config = dict(
    train_examples=26041,
    hop_length=160,
    spec_augment=True,
    tokenizer='char',
    residual_init='scaled_by_depth',
    beta2=0.95,
    shampoo_beta=0.95,
    max_grad_norm=1.0,
    final_lr_fraction=0.1,
    adamw_weight_decay_other_params=0.01,
)
Rows from block 6, named by matrix and row number. Rows with one number belong to one channel. Each number is 500 + 40 x the weight over its row's rms, rounded and kept within 0 to 999. All counts start at 0. Numbers have three digits each. After the name is the row's rms in percent of the matrix's.
# convs0: first width-7 conv (model.blocks.6.convs.0.weight, 288x192x7), inputs 14-27, a 7 kernel for each
# convs1: second width-7 conv (model.blocks.6.convs.1.weight, 288x288x7, transposed), outputs 14-27, a 7 kernel for each
convs0.138 089:478586475412455510461603486550469505511504500568580501502492558515546423488517507487497532452463467456380477525474464431412474487482488519549497527533452416489468498539530504499489501473446523471495480481508437505469504466450495455479480440485504510542446491546429464475501522550521571561443516
convs1.138 084:445522527559449492523465481491517499487461530488533527587490528426425474451518493506447555491547582534450511508506524511512508513501523555486603564545479456500430482483474483536452480493531526570413464531518497552527466485491552480371472435489428529538442480466451453459503540498557450488525573
convs0.139 102:463598538369532479444515498476494457535432413462563557559520519505457487497415436459475486449488476474485484535502519457436447516516417348498557496472540543551531496487495469468457489515520510457416454528464538421545579556494466560467566521448486509461484503532443498533577512514544482479441467
convs1.139 101:485484489462459454511474589535492563440472597613535471546525540530556557579499483495547484556409474491482443503497481475506486445408531475498508514483491490503500525534535461456381481550576503404470512514534511452462544443556457497514509500468561422499357458598521520543509494454540498509520513
convs0.140 098:468499465532508441452483521500508567468511525494489543550440545505477532492409405461525549528483512503461533409474515482439410533448528509541420483457486533504448541581549502536484516493505496455559482511538484501561592522562517488519535500501441551503582503514480475518474545511473477558524557
convs1.140 101:566540568528489432488486520534545506431445446452481487465450407421510548544514511545477417503493511498470514467452505567488484483454529547501478547432554472511523545455461503549480481467553551507512455422435504475519495461479457440571411451493535509475565461471543594460442518477529454467524470
convs0.141 102:509493575478468484499424440525489473496620494522584444488575532430476510473535448495506526476492498452479433500445512464528451498568599395536556477526477448519451476495524502422520500531505531504489505509418502489668468551460459471405532550434496484525519564488517490435455490531579585484432520
convs1.141 106:446468517499485524558499496414451564558494462490544442520484441459429529449468478495487552520589509441475541503448527504527523525507492431545520483424484459408544494504519516451562538506474499456486523550454456516487456467538550511461394578553461509453541485438511528481435486432568541562569505
convs0.142 089:567569444489499382468459479470434465516473480583592527531521439511588561534539489511464517536556544479515429472495497503564527512519575591498455476446520512467468525509485431511526513483458616480528487499462493449497472490454496482509561487449460532477571500487519494484479466485490588506485479
convs1.142 089:478470440539511539549522559527492499500446500490527460549538534489540561472449493513484479535510582540448417474517507488524503368511477450495566510498513540461568507466584491547486592540491550560541606530575532529537533503514495410541417500579488391488535554564499522481514560512510482531477473
convs0.143 103:472565504518522498469500489468499453530478501476546499546582474525458515430484451483500500574479521514482479541471491464506508471537497504532473484522481556475466429532495403495469520551534465561519550490497507496532531451495510538515493476516479513510455521535552418508455517549531461484464486
convs1.143 105:582498506481507491443484471542509473456413551512480402519468463526555521521533453427499502508530477404529508543529498485512467450450494410532454422532491508476528548498530514490474528483511548466529511556578531471487518513500462468459441576601480493524464515517568526454527476460469465531545516
convs0.144 101:503589472429529536487460532468527500502485424418483498446472558565498526531495480535475497498561494466467523539556598566589513463537477563514473582542472427400487495562473476399514529491466567446497465470523523477487515553521472507512483555509501493459464537488469538446430459489506542570508511
convs1.144 098:491516445484442553572521506478583482430461485490602485498595566578538481523481511538505472477453534480540463472487516433490481409406390497469516478461586591586564479505502567471508457449419448518552527539471479473459541515545615530437551504451540517542539551410451476511453562527540620491470497
convs0.145 105:556408405483506475506446477513520484528545507460523375475459473528543466444503492507534515525528519522553502497538544585538533556488456568433552457521485508538473517490543477441430466409416478549528530506452482454509513466507513480514475560486430472508477461454520475543466524560496517480527521
convs1.145 092:496489545460447499531490563588536493382520448466453459483529511521505546476554555511511480522519517455558499510534512511444441532471470479490471464476503554541433519498513458487477425508490505537502471511517520538389505524520441401535490545480520524561475459503532472464499460575440586543561552
convs0.146 097:516474512441513445514551474538508482464475565492515434513478490458491460470471497470501500429460447499466459514513478527472467483492540431515499516516530555463479563497492508510510490437465449508473471495466505483557450574525488497531484563471437503475566504547499538532438487497481520456471589
convs1.146 100:490516536523456567509537442476484510514566478491511564476537411518500518490461504447519527514490497523473421408475536486484525500493572520541568518497546562498564482506442552502504470445407440469515456520493494659555439494521481499528525568461540412485498501454479484485468457417509472421519464
convs0.147 113:461518448422520438501440514504453449443564502496413533462556502516479512486420532504526516492451467467464425381506540521515542480505514504546550524505461515509512525535385493496528514540471521531453522452557485492473495506504441465491416506447487450483414476490534506519492573515490508528513487
convs1.147 107:440517498511542526502494496441500529517482463557479455550483551487482595461459578489453476422526491576379534458520477530547533504468497438508560459520528440484497573464442503553505538525488541570510530523480472474499514588564461507435419455536520556495503477504505495515552548513461482440496484
convs0.148 097:538514553509438500528534439521538484431503467554481458414413473491506522511506498503516530476544498587531478448453422508533520504565373445422457503485510461435494533490486526406470511482520424427556513510443475484491442484547486477514485484495506505436611513537512521514437517515446496536489581
convs1.148 095:529551447531489466506541561448413549477522541498537479501567506488456508449481440485550518497429466455513524564501579575495507533456457490474518556442489514512495514560485483523488576505505398437499507509520475454530511604540531448491485435543541482423439464418449611538480538489518492460491536
convs0.149 100:614427475523450504526475450466481482472472455464477554615456545511547493498498449492503433539526502553554571497514544571471426479510667464465546528494450477478543548552493463504442467481553484445509464419470521539484509555575531460516496508533558456456587535436496491435484552558476498559507543
convs1.149 101:513432516460505464480405449547448461526513462498473480475461504483492506461481475438494537573472496530546501506500517518484530482502451487404542521427483472478564520473569538475506489569539443431534509544547436522521459549511477538536548583449444490506514508497479489511498510442447514527487484
convs0.150 102:469527478471485477509512505490516504541505469492559429489507458432509489518467538521482490464487412476371491573448477534448610452489511466472501500446515478491552421542514571472464469519486423510502471510476488553518547570525471518498534485504494469556464545524495463503557548445578457379470461
convs1.150 105:507566521502505459521517504496494479541512471503463480528480566547508523476505479453487489477543493559488477536537534464478460482453507524577545512477443539474501487524488540475454527483469572501494506497517506465508543499476500521612520496484536488486482492491555533539460503458502450509504468
convs0.151 095:467443572590537494501459416529525484487444443542482497487507476487478521593506517470497422546542596545560531454547551542499461484509449438466487436467535575467480532516533502401487498463448406525566514568490531509478522446514548460466533466495485491453491501512529458484466459436554441535538548
convs1.151 101:480468490529532457453521476490548506455516543506505526507578539473504531464524498493488437450567479444463515448538480493515458472446490477590518494540520527493496471533502531472464529579496513538505462511557566508519449523508512424527524544485555621468523510497526525536497463493533501486574475
convs0.152 109:427452533471559605422507515515506489471467507457461446500513481540490437445475500511428471499501503518515526469480485459372560609523477420476531528493502415529559554584460412448515496430517539526474493487484462478404467480488494498420423473442529554506479448528539435465535542556517449486484452
convs1.152 111:438502529505491529500415429544508558568559504453444530498548466510511497494481422506486443525448404562471540431508594539479573534516534491544559525542496529536495486493492408500509475449444474489443478466493448445503435518552559437502547471550457426483453470505433424471434502478510455490502507
convs0.153 096:493466515443520540487534547510491501517572494509457582542445472519528445495458514488525563527481467510475524498540499484497491517524444474461462468427534494482597504500444512555601498520506503481490551502531542511494514475467548534463467503460458475476462497532503530513492464511555518536474452
convs1.153 099:498405531530476471469435533479461457451514456499549479500531500506473447484549515521616545521507446428418580530509506476465408499465459529562610506522491428556454492477460561526458497462567579486487435503513540528568523531485459525540489514518565495556482480446463459504578591521582581465519549
convs0.154 099:643546506513448468470497408493474394529496540467479521419429487519500473510531489533489513510549529509590531433445433514487473477490507438382465555466502524485493543500528460463505450511422468499489553497511562482463510490511539515460557455473510516532511416532496553485563489491486501508472475
convs1.154 100:469539535459452468436490444480529600522419416435538499557496505549520509478481545496450427596485511471544493471472520410501499457470479449499457474514496518516526494491555518455491510476465517460496433519458511462456520528529528491564490417484516504586512436454549554486461540426492462491507538
convs0.155 092:506465484523516539421478544427457492476510494456476531558501513545519517458510487506505468437447484464510565529562598446462468457423467514509469446486469546489446524490567521497502441480548525523511543534584522455440510486504470474500480471484412507532539490527541593449477435469502516496473513
convs1.155 097:494470486509462448525486430549485510516561554584479490530522547490577497513482518525502494509494493539530532480510495454466488518523508478467491494416485534495531528531510408436487540451465556474516465408497467511497486520461493479402454541557458448471469527504461584564537566551518429543556455
convs0.156 099:421469473497475512554454506522472472489490492516454605449485455492480467392458484363526507556527538541530494466527441449455585631514692588499603451521497473498580486536489458452487513507484534483536509488521509498498527467531484524543527453505475481465471525474499578552542481449481493494458543
convs1.156 100:492501543526533582508494479505484510522458476478602582504641619520464561556488489463505539528490434522494488485432471479436546460502482507518498430501426478526580492528463465491463468526471469552506460514523502542471528463420507556492453430470480509573521485472490491508583555499517440494566437
convs0.157 103:496468388515452466503469548464479483495473517466397524497407474423478478509462513571469477516459535515492488417503522511510518474465523515424498517487422561507506520507551503450505508473449488483527534498451494509521512520569507496468519444430444482558507498527494527476492490499456483457510459
convs1.157 099:482406484488506517471516527501437492432475482545489522479509501476454514547416486474450498477507488473469467452500452469442512442497474447493494536495513507513451552482476550568445494433487436530477501566523490490499544498506544495606492560561547518454476517522537505494537474422490513497457566
convs0.158 105:614491541492487457490448509502460471460519555445488485517512492491490497565509495547450467435473497480531509503516461533466450575470540394471587532484549508535523483513407499516556503467508504557522525508471432562530523520416534535524491517513467480551497469472462420473506528531567451491521507
convs1.158 105:437427494556581542606482486488505500445504493487469516478498515507470507495526519501515461476392466472493478482478437452521509535521480415455503453543514579455503475462458496471530460467517550466521483427451560541439486483427467538480446407584533500565543481508493528518576437483469443448497475
convs0.159 105:515442577446436565532443549471508479537529510524457484470576569486477570571503529505507485459486528433416492517527473450465521465497476326504485524473472571524537493546520528476471534492530536518490458474522496481449554485448426439458441534521482525493409484590396500537503475515506581539552506
convs1.159 103:466480491506470522535485447530520539589526467509422442511484524487476482535468538503505532505481493464457527531529526557436465499420498467474475528479554494448487508459501489443530500484508529459482479514491456529504462465468511523478462488520429522555484552572497482469467467490453573450511519
convs0.160 101:552544579423504511476470486450462532434518451505428547454475531553565512502497484510502510491501501530462494544513506468487491366429334456493530525492550530483499499521502564489494517495473491477575527546561538522464503517613465551511472458538530454474425484516544511507506506526439547569483445
convs1.160 103:495501501566572515445487457499526462480512472461458471454483501481487485452456486453509482514399488483476489549523553476471466516471631606551475432515519474427544558511528459455543446447377526433487523519539472547490447504521455485566492552459395546522425504501548547507442500512543567506414556
convs0.161 099:508546546453488448508588583475585584458549644537549446472467445475512523475491470445502441470460440425444557541449504490526526488515494512504583419514458543512558488474540514516488501436501496492466541594552540491544454506450432459484507501495463528541539551522533499499561550501534484500511492
convs1.161 099:525528488472466488515507493512478498469468481531528529522490496512426477493484429441521432493490446487481485480482523531502481511528556520494529513538517505485503491483546492465478500501418509521523512435480432484399478546438585453556492455450466445496580496455511423511475441445503550491483438
convs0.162 104:553510438429505505515371461516514533495548512529475494585481521484464456491450526531464466480493469504400493487573579507479511498467488512553425525544530517434449580485470482490554514434511494489484503482507537541499526439498497505492466476527487510433454523499534513524482497526454582393575496
convs1.162 107:545534495426541448496515524516469533453484492490551453472541515433559521497534522475557498434536537524531462524516480494479480479439450514486481516517520618533499453527487499522436422550561541469551548419439505478499458426528512504557510421518531529485536474546601522482503541438507388487491518
convs0.163 096:425465514528526517503513453424506482479458506457484516417469447485433479557491474551482488499518542494526484490522530547579486501377430582419416474485469501510506439520460510537497438459473440551545532447480505473436498582499489489464496498472536558563463456529485526471541528503518537512489514
convs1.163 097:466531444477415423530544566509559515441521426446481463443505482472492501564544581480468452490515557500498546456430473473515544525563513491435537521481445439486410508556502516473445548535462497435450496488466505513499431428405392457490483526469498487537497475502519468500404459479453467425511488
convs0.164 088:522522416468504450446499551542471487523517456417518537548563552398480503456474504492494510508468500476483498473453459485480500542545496520415489472488501506447473510563450469528529494486514496506516517450500508543541531512455478493483427505501535431490453531489487481570435514507516480432489550
convs1.164 089:540491528448494496533426506500510510517493444423465473501510534409445483494462467433507480553558497536477478436516505589631599506426497502516568497484551448486450517506536547477466532508450443471483504472534495462443463507566542564580432549489466512593493552559501494483505460496429470524518465
convs0.165 093:486569401528491528487560584516487488478435486508569445473532528495520502430479418517479496541458416536518502594482470531492490488536516493572513501443538554513451491604569580497475488473507460505477470475492435456518466514522495486423577432543541474466553577478512497582511465513510529391511485
convs1.165 089:525510517483493453475516489523518520461452519546504475485531513557501513442493493645497526480482442544427457546493465506454558478440520482523530438520483519467511528491456520541548509418539549541499471485544520518570501501500481464526460570539505453546465494535484455499511453449471481521476530
convs0.166 102:469504554469464488544503522526487509488483436497511504466395521482481556530459401418476539530474415465479514487494472510530538522511398524500541543505495453570486549492527522495481474533490538485551534483488532458494519505495475540510441549531481471538533483492518546471449510573513437462447467
convs1.166 106:567502441542481479512527475538513471455565553460437531487469487502508525525521446488441465542478537455494496526499429428486508536525523511505474600397483493500500458421522503517537503514473497541529456468550456489493481508491464480515480466474486511479521520522416508484512499496498530545479479
convs0.167 101:481434472465466559482522484465487520530492476502501480482510435478522487555517518462513489477506448507479518517540515505521458535544467457555520459551556495517524476505523465408482518511485556442579479570456507461543502480491490572503657498506533446484519513558409552583515493528529595503447527
convs1.167 100:469488533563544475533459459531473413438429496537518487415420463535490436455513464450511502480492476531454514473501476489447462508491474507620536428510470492553532480476468505508487546533546494494513532509493511502516505456518527490476466565556518512509523487492503473518530430468522498480543515
convs0.168 093:514436473373429485479508485509476457526513550493521529508450454490525532547503519466503500528554558519519503459546601565427472515532488548527536470500518443466505490473523487453539563517526516537591616554494502518516526511559552458527549547506503517461521549541501524394575447492525497491526451
convs1.168 096:502526440476456490520490524528570549559506544537475505539568524574503559508511536440539470478465469538475467503459598529511562515414438491536499549518522549492512494513505442484462474552499491538630480485468481561608463601534559485488498533527594587514463491486501494438474456505490536568451500
convs0.169 103:501411346475552472491533501509389521551427571600470461596521479443523590483472568514511505470509497462511549534449519536488430434529655631566373465516579505522530452483458539504479525501450483538464522473528496467518547458551520511484577497421514442491517532446516484542441464428477474461543466
convs1.169 107:471502517548498486539497426496441446521500547522473517469504432486523466521461489512553568566477573505525465453548603492529518406491467545491446488446407522525506515413465555495534530542498439461441500482561533494443514556517482467426499517421398492500444399419395381521499502481485519467471541
convs0.170 098:459444515503507517533487567448525439422486522567460526544574510456520512443466521544411491537522548522514462444437510500444434521518534463394541478459510494472515569462469519534452507486448540515539541558502493498466494513568500504505485448470485451447440443447498493444452497465472495537490511
convs1.170 102:454496549492558499500487535515531571605518457509500515544488535484467466499434430500447464492472516544503411515458496451505508534581558445508469503441452431499562441499554450481471525469441432496499509509473550499475543488561463476424538450475494459504477473480539543496502457444522511554456561
convs0.171 093:494506589495420445480552519531471557492523478573520475513473484550479481488442490425533507503468413501465511435454532501519545529578422331420507467503526473446409557532471550512495484540543423476513481564523532449510504623546594467553502515497513496545539491501555536483465446528562561546525565
convs1.171 099:577515500477505489490483515512513432437506511501518543541553474463536524509500594554484570517536548488482473561476488499443511411455507430585527442514449435483512532481541433508536482570475450530526492540545510527461488541482538501515511605509574551555583539428552505534557467482496529513447553
convs0.172 105:474449490452504528491480573446539522526483536457507520529511486415534543440458523481500546529557473444491487506493481527467439561498520556486582476444486424465481498522529546531529451496512477451414429546520510506512542599515482569434398437493510406524508544574531508453448532519512471518467466
convs1.172 102:460468520552486534535464527540506439462457448561491445520526464536532477531490498542511499491437461503527502485452505521485479504473504494546490387463478416487541513539564504487475485479502461465454443458541443468516510560502511529558488507470454501495495455441481532518465528484434522467513549
convs0.173 097:465529503567460434537504454511489444489534495523490545479544498511498479462461446480448441465406449508466506395436467423500474536563454446477522540485453523529475474476408500490478530482544474516461508516506561513503517456431489439549534512479478480498473434494488447487487500560507531473510398
convs1.173 098:567517497425447465447536545526540504503487475530415466527526504548486495499485513518564495484472456465453556499517515461496443498498539533471477579412552541465512533525551492496477541555479464492471505494416519506414449479431488494478519562535457504502452490476484507527520476532476469476496560
convs0.174 103:499594470509520496484556491482486517499472452470444530515587564503491559473525475454537464499513485554513520501543554481437447558387499518442576477492549479547578542509462526482404456522491494433482464477476486542453559529456434519514413425513531510498521497444461546484467506509467454573492513
convs1.174 104:478477497486545517457465452443430458466466456516539524520487477536596497547524500469457517456550480425410435479506497559513444482568487550473509505439469472489535492476485508563478452511611548545516481556544549478502521452444520497443451535501609522500549533557470594487440531497569547534478499
convs0.175 101:477474538510491492480472458432548413460424518497472566404554487607468459546485489539500479461481559518560476474504530518500512498521510518462500501562473510494526523571528510466513469555465502492429513541489498534452479432509453504486485483516518489503548556500454446536462476522510458474511532
convs1.175 110:502513488494492431496427500486470555549462521535487521531515553570476461503578445531502469542504401536515558329512519505505496495517563484509517464538493562531589442496468491507452509418549524539553439495475550474526459426536507522486468519570491470531498480528428474485438472566466547479492531
convs0.176 107:443493664457486475471608516512560474510441486483497533504538485456521510566514556487495519507452478571695515579539482409562496468480549609427522474506547544593576474494527491447476506552486455464521461455489496441497495504408514500488509521510487509477523453585450487462487521483463535585464560
convs1.176 109:522513493528499489545547463507488509485527543484529462526444483510478477518504495551443425520538477497481475521543486493495492475490533534528489458449475507532537431510468473496464482563502468495488471538520523501540599579440495451502447454533440608500528461444577578534505574454471456476452607
convs0.177 097:515496489469434485486447440462471445515538580487407464470517514472557553450511523496482512448531499485458474491496508495565505392494465433404497503499459535520478468572579567540467459488518501507531502583529509449475487488531485481482463455518584522545476547552500487404489459438516545498510438
convs1.177 096:540584574488563540536512442484480421426349493490477527468540534508506527494465485463511544536494571514520515512506577555532499443509500567526536560567519437524437519550415495504471474462465513481437482518552539444469479494458503482476511555508447548557484470420404440579555529458515567515488516
convs0.178 100:532438459487456454534646524491521514515475516475488463507544473552490485501440504453504535483541551485538548486539450474510458564453388432459514449430494486536525469459560518533510458517490515493504499505500506505537517482517410519568444545507460480499480448488550493496459475516554538436494514
convs1.178 102:496554524435453478511507526500550538516511475478594570547464502479508546500481490492465485496542457574485592461572521534497481495524526465461380486511560524517546495475450474505506516418530446516590566484466491482525499518573577495482453453460550477522406540478502480530492525434536532474515495
convs0.179 102:527512434483450443495446476474456497529476486492514414587682434378507524491424477463479480532498473391464501580507534527546504556506503484487469490519518481523527480488482523536536517490438502483503464449509504518485517514515504398426478489489502530450492448472473544461515493518411469458482466
convs1.179 100:502452515479541448495542508482545551448462443497506476518500448611541443482445531530429520581540538525522482493457465492544534534552557492408458457557466504407471479490498476505505512491563465457479521573473549480500521559522494584504478537449491521498476400481469510561594523479476481505541500
convs0.180 089:505449494492511462504519414495540414455526468535500510465510453538491521546493491556520546524617576557616426489500501531536507529550486590520492539483482464561528455451504501479436509475445533511463519547510444483466463500419468452518493504484550437494427461509494546489501422465439487510489463
convs1.180 089:520476588481557495514472464513450520501553491513479478424485514547507596498521512522493503513493426507464564494467578469464531551547492578442502534488418513523517468497485456507488552506401552458472476456471516477531506536542487491496453485530485442499502552567490502513430480448510537424475519
convs0.181 095:582457381466519477466613596610609508482521535603514541469506511574576472492463461512532571536509459489447555542503450467478486582452490435477486498461538396479564537519557554563601571566469484499479520488479493556544515540478651492442518482477538489531533478450474463505479451503505564517490490
convs1.181 094:429458472509514516515461538542475532589473485529523519492497483500549463502581473499511525484514482488522512461440484490495492531508483457460619451586510574534457555587454544470394459504523510521479500506476518540403504549556500481471427527541507525534472499524524476512489498586543496472505465
convs0.182 100:385564511511480505524500458519464505521504481461466512536492505476517511535452550539500543491553444521463551513563592451467474462494602512464549473539528451493531565524476480515511450563507627448462566502437503470473489532512515545506501486427455418491487393466525514480528514489499454497463612
convs1.182 102:426541610509556555494525507537591463504487434469449502551503535475540476492428547546475463524533533552544462482494522468500498483530632497538497515528521500466448498542474478484512475545472487443453477475448514496547540478593504499539535502474449534513493494412406364360517487516514474493468633
convs0.183 108:370483577484507494513507520582474511491465552594539479514523523488511486505487507529524526448514435517551535576539481493499489501491472573510479513430562492511475495540504463489505520489494434499485488465552475458565514461442447517471507560552459474510419444471469471475432506504483512429453503
convs1.183 105:523540458513506551579433485468481512519524452467436473502513480438454526462497568607591503509407466506493521519531513474526547469443578524514490476459464492475418506458432460474566479512510583541461526469493546513505497503476513522492503475511527443574449405483548513527542542472490527522531532
convs0.184 092:450466465507474487489471485536525448541477562536522446459450512475429473486484437522462512512574546523505523523471518501540460478543577531497508444540493485514518503477505461482438414421475533530512465512529528577530593575530561526495460521458498503550514450485470455460473506545511496482566462
convs1.184 094:528500512585577563542518467505460454529429482549476551468544436532501519586505531458554418522536511499534553507474533479466479484485491476559503483389528504483486441519536509481466460439479431443507499478507495464497568522474501488505503453548475540619515589493459522539570527539496572515583545
convs0.185 098:581523497502430545465503485468449517512500461438546525522532539409470495525449451507502467493534440504534493562581549523508429489488489420398421482575470448472543516569518495507510492484510490501510542455522534565479503511423460500455457555504500495565452470498493444522545475548463496526513445
convs1.185 096:513514444496443462458519551478465488443409600445479476511456545425461489517493457545537509424541521483531529500491508483484479478484466419535540596512492588487551520533536473435476535501534447474481553484517559555531507454427464456415488483455511557546477531447440490481498504457481461488438535
convs0.186 093:520449437471451533476461461520509487489484419507498429425448551474435423470472438463464500506507527537542538550477525521518531538491555482366464449520504528476554503553486424495455472510473542548506508531555508515465469569548513492435426553507541558501501489487479484459391483474505496519546466
convs1.186 092:454462467478539456487557453488547504497442513511476472476390505419492565519538551550520481536469475522528504473461480403487491493503473531544462488532527538510500536529531490489433506545559402539359446428532549538524528413494490533481436508491488487428550451388432440506534522533470462493525470
convs0.187 092:493512497473532534478509429450427514467512521508551524522562516533491488447488438446485476472501499510438438480504536478490560481515592528553581573495563531502502451483549523469431474484522513544555506546453444537446511549443530552523459459551478495510492550504482496465527505462448452506461463
convs1.187 088:544522536476523489393537568510533539510468468531493502530510514511484431497484533466486456469453468464422470589543509535497522544503480427556534524525531439454539565506497472454482433501411369487427461478476538437404482458547418540461507529580448518514486527461521477487455548466473542474480546
convs0.188 096:444522533479458619427451453454488517490494490569536525484512518499462462506520525541503498517519530526540511495481492428460460500476479415441466481488523544483569505461503518519487493477437489526474519493437489502508491469557503538496469513586503484466456502474479484503518482566516488446505479
convs1.188 095:569515459426477524510514442516524563548488557555537575495465464441458475447505585477474481569533502463418443459593465565524442477517498515584451468424439448469541533428494551497480476520482463544481478426462546554503470435430429471579457500501483530421534493578518506455476466519521530484437456
convs0.189 105:472465437505553494509526488471467490453498457551455552609461550484527483455505517499422461512507500487496582509507507594455486462533413570475384536515504472556496551547463549536509477474613518489540438540493496470465551491466466510447536429426604466559516511551463504473507462533486553478456473
convs1.189 106:552458415514486507493484537532519491539518466503471532465513513505515584494577457466408436539499461500487472490479496499479502442454608444538525434545558532587530533477527472533434484466503569455495515440577497499504544536512526481515593518580426503498542453507548533499506495439567530538430453
convs0.190 103:419474529530585496532454432448492535517481473432473496462455462503513535513531538553493535496479477538576472544606600501517428564492526485502435431520466528567463539462485526541494460534525495511517523470526507560453458515509511575590472519536553459562483453435484469587506524510513479522482480
convs1.190 103:488490454395503432445441469467478591536500471562517471499449451526498515521548512545591522469514476479545556554544581503506532443480526492480568546484533514488431441514486509498517479344399513495451453509369509511509522460493486501552476481599518457501519507533492498543557511466474546577488513
convs0.191 098:415464474464505482536489564495505543493524540436598530457595437505454541472543495522502541492534516494534532598529421514527478470508584510473529473543611501542615531493598471523461457517509470424482482409441477484485440489478609491421515560551450491494460557494477496455508464478557526536514524
convs1.191 093:484512580468479473496502438422436415499492475449454552618574534463489472489493482462515483539528521510559441470440469481525523481444495494498487488501562514536489552542505438573441515485508512493558463498422548517473462421479522556499499485467524484518485491461527513525551482515450516604460486
convs0.192 106:468559420550525474477504506474457461538556399516551535578561555505498484509474518583503468559467494511479459526532520473519526496517432514537440577519538552474510425423537504550528475487533457474498482522466581506474549458455497567540543458514535485546497491494546523485542481478531519495490504
convs1.192 101:502515488471439526421485507502501472421524470459495500438423548463504439495488489479555408519558520461480442534499448513533564493510412555516508490471469580557569497496565496488542499503523524500545565548622460495394503490541518609460500563452553539402465595504542583479498524521486471500410456
convs0.193 097:417462454486583498491473503505517472522444564582493474516544491529490503555524555512513483561515509464530505579527522523496438473435489520501521479453509506510621439532568497497461504499472516488488495463479481463500478519488482436504531459474580539547500541447508500541497469485439415512513498
convs1.193 093:461510508523502489548452472519560469518483475522457496478506526427426483490524514493545546499463496556491477507464492502513484627542495493504528473461475427485471480472526439439476511420520439494518514500551508472441568541489539489505472516531486537583484462487486465470513473542474532518488516
convs0.194 107:427483484509542436377487482505487532488503549458389559538482552510475508471523462492502448506488503499516558483483529538493522413431486481398483584463503503512506526500484491459511459473466544596583465498554452490449500514517467407472456491521442508516523521500505520524524525569548563577474533
convs1.194 111:501485495483477529525419487498431505457482467467509481533539483505450606556464560505549474559516471499547527471516576470570571470460462497510531508456567460481452538547483528475517583513455504489443522595541545560460455489535441476473576484506518417492589493404478504516450445580534442499589506
convs0.195 097:488490549518524466418499516515556472515491523499561443439493459500466486491530511569563497558495483516536549491461479469495486499606603501440495481463521554491484519510476459473524517519443511532475509462486491540537503499498503493505464463516509440566460494460422452547480443520509520499517482
convs1.195 101:464487465505525495524458538520549527560514470469485530512461498484514504518531515500540539487530488524412515488551557525438503498451475547569512486513469502454504462510414449501495498535535500573502449499503540461445459483485483442526438501406522491528540485559451420499449443487497537503532576
convs0.196 106:532495508557391528500449426493497481512473509585491373513479483436443448502459482476513471453488520454482511538426557559557454437639516462519492375523475514493442564541475457494458496497483517508548501464439509490537468526435499499476505489467465494444521561484512535506472573498483465510487548
convs1.196 102:461509548523466404464609588521498508493517534450492559530456553541481447572512540489433542604531454524492484483522423549478467516558388534439553488477443525573497529540482473523483527548467497449433518549497438525544533502468562523527489473560557447490507517617554568468450501453476551564424513
convs0.197 096:548503490472426561547589514539557445510398529509468508609488533477555501491470436446494505512486495508500443479574577610485542493466426425482514449530458532587497484507497515586515443471468470447466534555475474506490540529439533441593459458459452552568538600521496518515451501485490557548560498
convs1.197 102:507474519511484487587473525470501533583549460456525534483528517515451517513472472501554467477504480453470487432442469507485509498566496504482525494545554544503481499514504505539563470435499505482508521517400507548520484487484498508478536554518496439455500506502501459441483531464493569517556476
convs0.198 098:474560587467541525512458511496467537460520536516497449477563523578552550517495443495476530535529545505502510484509491477501451582514492546486516498486439483513488530559502494552475519507491474451465458459463499425451516543521521536468523554513522483567472450437504473537539510559534577557487473
convs1.198 095:504401518506426501430429478491553445407463596563538512511409469520484468462462448498502478489553477457513523520490492455495517534453471472505512570513484415538522533483562490508509460548597470610558477492501498454484484527505566637495573475543542587467584534512440477501524514484481554450467407
convs0.199 107:502495506534492482526531374509476495410464415485495558535506483493570502484468493445429432536513500564567499616477511499436493647561576452482470374504520498505491502512463515509490491495491538468534479403511491541513496475423515505435518546440520471491550486477493519471477560532624532510504499
convs1.199 104:521508489525519504530547500490436522532514479486500526422553455479479521587531461564531518522483519516523478471454433486487508451475603581487481466546464615452409536503511458376480504523538500490500560498440490415543389517485529526523542522519552482518541560533579414539480485537557467527421521
convs0.200 109:479596514518563479453436484506523554541514511483459485483482474507492444514490459479511482510512441438476527481509471406481479488526515477500432565483487532492484526463568474535515577522544486507507533505522534503481477547530511539489452479522516486487474518574527486510542492474532558492493442
convs1.200 109:459490486513493516481522505514569631583462453491580518561472538465485509500469512574522506481486473411447489465487421500548469517423507470468611509479500503495524476488550522533528498514435504544476563545511517508436511490458540416444485483543547429394476467535520531491438514538490483479501555
convs0.201 094:564497452532487473511558556481511427478452463454502498502507555483537519568475546441500476467490503495483511488514552509527547441512504470493492513503568525557536563504566577504490512538477416488521491500502474492545524515479516494414560514437419474488510431444497419413480513539474568450540502
convs1.201 099:551414479478511457522493527519528445538518485547517483521548489430481465456522515528480501568538571557444470517522511519488523509602510579510484405489421465465445466461501528522511444506517449511510481508528484477545512461451475517497514434452493571396474440542536509490470482494480515556425486
convs0.202 094:494420510505491496571501510426457531470497475428487470477444530512563543508493554418508528534538569514528444467530556499467490460519511452592580490463569493494561554544468481517483525546502541538477461459472535481483523490512474494526381451504472506520527530459568493418464507594552486487468487
convs1.202 095:524473505497474472482462518485531526505520510476543459456523514477450550442486451497515478456483462465484525517495472453542598549540492460405516594552516531481464418494486556526492578533443475379513497531494478542481488504491476490494500492536485490496440536524510514512500402437494519445449504
convs0.203 102:525548477517483501485465513533493498488493456459401464495554478474424455552529464480534475485542480429457469432469489482512552480532559470428510524510495510519467434479488471496445495488512566485494464509524489493503476533631506382557466556497498489496536484484534523566562485496450453516473505
convs1.203 102:526466429443439415440542525552514542537502486565530567548508532497517548489520487453589507470408486465583518426491494495525511473471527499550477469507431446565537492491502496502525476574488468495407497480445485397501440539557476601475489516538468465368529407492473518464541520508368598648504436
convs0.204 088:520541553479570483452421473522479496516499549506488514513543512548495482435455474548519515491483525561598537553562507432463477623515456483468503472449524502564504508505557514485472508468510438512535533494476473459557461477490531493513453471505426450546485483476444409491472573556531523475465524
convs1.204 087:527557521582526473536508492429477450434473533465461475471509535510499494506558529557539530447468542491512489468493499525478389525493470521517463370487472466506528516507475504488489484514540387463539498484456512482566569545494446450437486522487506505462453472445518522540517566481451451521503570